A small multi-label image tagger, trained from scratch: depths [2, 5, 5].
Rows from block 2 of a small multi-label image tagger, named by matrix and row number. Rows with one number belong to one neuron. Each number is 500 + 25 x the weight over its row's rms, rounded and kept within 0 to 999. All counts start at 0. Numbers have three digits each.
After each neuron's rows are labels from the 100 images, of 14848, where the neuron reaches its highest value: "strongest on" is what is common among them. Only what is clearly more common there than usual is listed. The data: dashed paths with two dots that lie on the same path or on different ones.
# fc1: MLP up (model.blocks.2.mlp.fc1.weight, 512x128), inputs 0-127
# fc2: MLP down (model.blocks.2.mlp.fc2.weight, 128x512, transposed), outputs 0-127

fc1.471:448500506457500500508501532520515500506536500500500515500506500458500500486500543524543500531525502500517500515441472455488527500508544523505500538457500491486517461497494500500500500531522465515500500500553494506467538500419469491531515467500500587506500516500500510579500500495500500504483476500500476500500500540505456465523512491500500500500551558500508491487500500458510467500500
fc2.471:507470500515500500450555516534500478522447500500461500505515503467548435500497500536468500500491469500468480486502449500521500500500533458500478500559558470500500500469534432466500500473477482500494509436515517500500516500500500500500457521581515500500492500492500472449518472500502541500500536494513462510499500495500500478500500484490542501496491515500480500500503500490459500462500
strongest on: long paths

fc1.251:538473500517478524535497500519545500505510477537462514540474510457480477523525484543487508504500540479500527500500500495500500568500480461497500500475456520557543493526500517500500500500541481500494500521476532472500476500495525539442500500500500500488500412534473510496516495489481464485522488522503525499503554458485523500444476500443460500500521514473503539500515500500499500500500
fc2.251:530500500484500511521528500500500525523464531524527493475500531492493487480512500512500439500497500525516550536440500465528500455533473514505492473507572500555500500500531477500500500535535500500492500537483494417520553500500522500553500492513448482532492520503500460479512536504444536521500507527500500459481519490495472500500513511505500545500500510514515469464500487534482510500509
strongest on: many distractors; long paths

fc1.157:545459496500500500504503531511508500514500512500517466500500500492477500500500500537500500500500513488465508519512490500500470535468477447510524500469462475470548507500462500500519500476549509484471470531478500477523500554511500540500554501513500522497482429500500439464523510500506491500542500558561500500500548451478526519500548479474477463485534500466506500481507533532471500500478
fc2.157:522500526495448502510512477460454535488465495535474478462539517499507517481491495500503427500468475527495531541500520466485460480528498512514500500462537543504521519460525500500508535545500473532468500536493482431465500534500500490529481500518500468513504505485505451488515547500420500514538490511532502500468519533495479482506498517500497500489505500497546500492500497519472507514500
strongest on: long paths

fc1.366:500547478492532500486500500521500500500528500456457516530500505440537534517500500495500522516436517483500500494540518495503485478482449500517500486528507470536500479530521540534500515524500500505468482500526528535500530500537475534443500520495500500500502500500560500480487500500472500509540500552500508495452482466502500481490493519507461443513526454500530517535500562538500472528480
fc2.366:493489500493516522537478464500496489498452463500473483514500529460517500469492505557515498504479500500500483500466476508500490516500500482476500507500500452500512432500500510569460500500506478500461506503444500500525500500522500494503450500525540505500500512466461500500471551500535500500541500503518500522562558500515580457494500484521516519488500487500500517530506481505426513500526
strongest on: long paths

fc1.388:500500513474470496508479476494500516469503500476513486500500511506500503506521500500519530467500468443505448500506548500466500490500487518551500510510500479466487464517508527530567478500517478500500468500568509509509504500543469507500550531491529500500523448500471500511500456500520500501598511500500550492510495549515524500492500552477535464500505507505529474505479486500497488560507
fc2.388:434532500492509538513502494500506500463496500427447485500500480519500499521516500483491511487453496500485500500519500489508479479500522522500491500428491497465500500528482524552449461532515480480453500500497480507477500471450567488512456467525500500509500500541470474501500455500500506472482515494551520485509471492468500500500524463519523509516495462459495539500489549536500500500519
strongest on: many distractors

fc1.335:500527531500484500422500500504500531525499451505527499498508500508505540535531500496500485474488519500483510500500436510530500500457553500533512479467553497452500487531500509524498517511500475466399493489479492500531488517500567480531500500497500513500460451498487463507500506500522538514500500506465500513479500538500529511516542538500519500531539502537527485500495524500522494500500
fc2.335:500539518481521500500517500506490486556511500508532501500530481529500527518500482478500502517498500500481514500518500497492500500495499517516511537476500519500500500500553500461506500500498500477456449500492466500497511543473486466424527429475500493488514495503558522531519475500509500496457524519477500491537514523597465563461477509544502515512500514467488516500500481446539500500500
strongest on: many distractors; long paths

fc1.210:515465524500483461473495483500523510463499409520500543537473510517500479520485500515457508495464584500471472518539506482500466462500511461513500517500500477508539492514522545536501477467500472519494476500578516513541503528511521483500460483525500501500499474496500500505500478500464527500575469500517500504500519500500487500500500510500498472503500472500516500500500520565487480500520
fc2.210:548500500519517485526500548469498512457500448504501466517540465438529531494503488500474513500500494505500500518500522497514500500500538526517500500513492480500485449500500570547500500541528495500452468476454500418514500462500464550543500500491500495512500493496538474503495484496478479500533543522506500505500495500479526438506517500458500509500474523481503452500484500526532525500500
strongest on: long paths

fc1.172:573458510500500508500500511500532510500512477541494476533463479497500505500468496535512479516479545480500505537508490519500500476500500458526519512456458499511518528554461504483506507443490491514500481517493492474545482546527478526471528539486493500505469435484500455501520480523498521507557495545555537500474521500477523504500500490487500495500500486479518489472529526557478511526500
fc2.172:532500500485463538500508500491439551505500500526500500483491500472500480500500500500500500516507449518486495539500500505532500468530501499510492493500561529500500527500538500464505501500480523520462469500448500441506541509542472531566464520491472510496518484495505486473475508483443529500500497490550500486528500455471486441500500529524512550504511460476545468500501500502471468500470
strongest on: long paths

fc1.303:463490470479509503500547489500407545500491542495460500500488513500500500515482446458500500513500493469523520474508500500530511500489540452500500494500500520521500460505517453500529529510493482481500537500444500576482523500500435500500501525493517520497500500500486500527516436500466465500526500500500500500500503500414500504494500500500520500520468526496500522515500500478546500536500
fc2.303:506507500500500453529504495500532493500538500500533512500479488500485502445500472475484500522471560500585494500500485500463500500464458493515513500510487454500527500500554457542472513500498484514479515555500500557500488552520509500500514491508498513519514524550563500500500500495525533510451483500500498483504428500505511498494454485489500481455509500529500535475500514459521500500476
strongest on: many distractors

fc1.40:465504506481533515481500533500442514522488487497500500427535535500476523500550471508500466505500460530499556500462479496500500496500497485507460510469537492496481473467527490494536503490525491476467537470481548508521503510485500469500469533519489500509500433472491529521532561467530500455514544500451518500500500548500500526500474529500500500486500497537501519535500491500500473528486
fc2.40:467536500480500500500535509500531519519500495450500483483518519505500486480453500474572539537496513504500502500525500498506485446500440478544500559452538500500500500533533483471523500500463500454483459512476478534529516500514496496500500500485487476476454544494500507500513481467497536500500500500481500457458500548536461504500471481500500529468486500511530500500520499446458536496487
strongest on: many distractors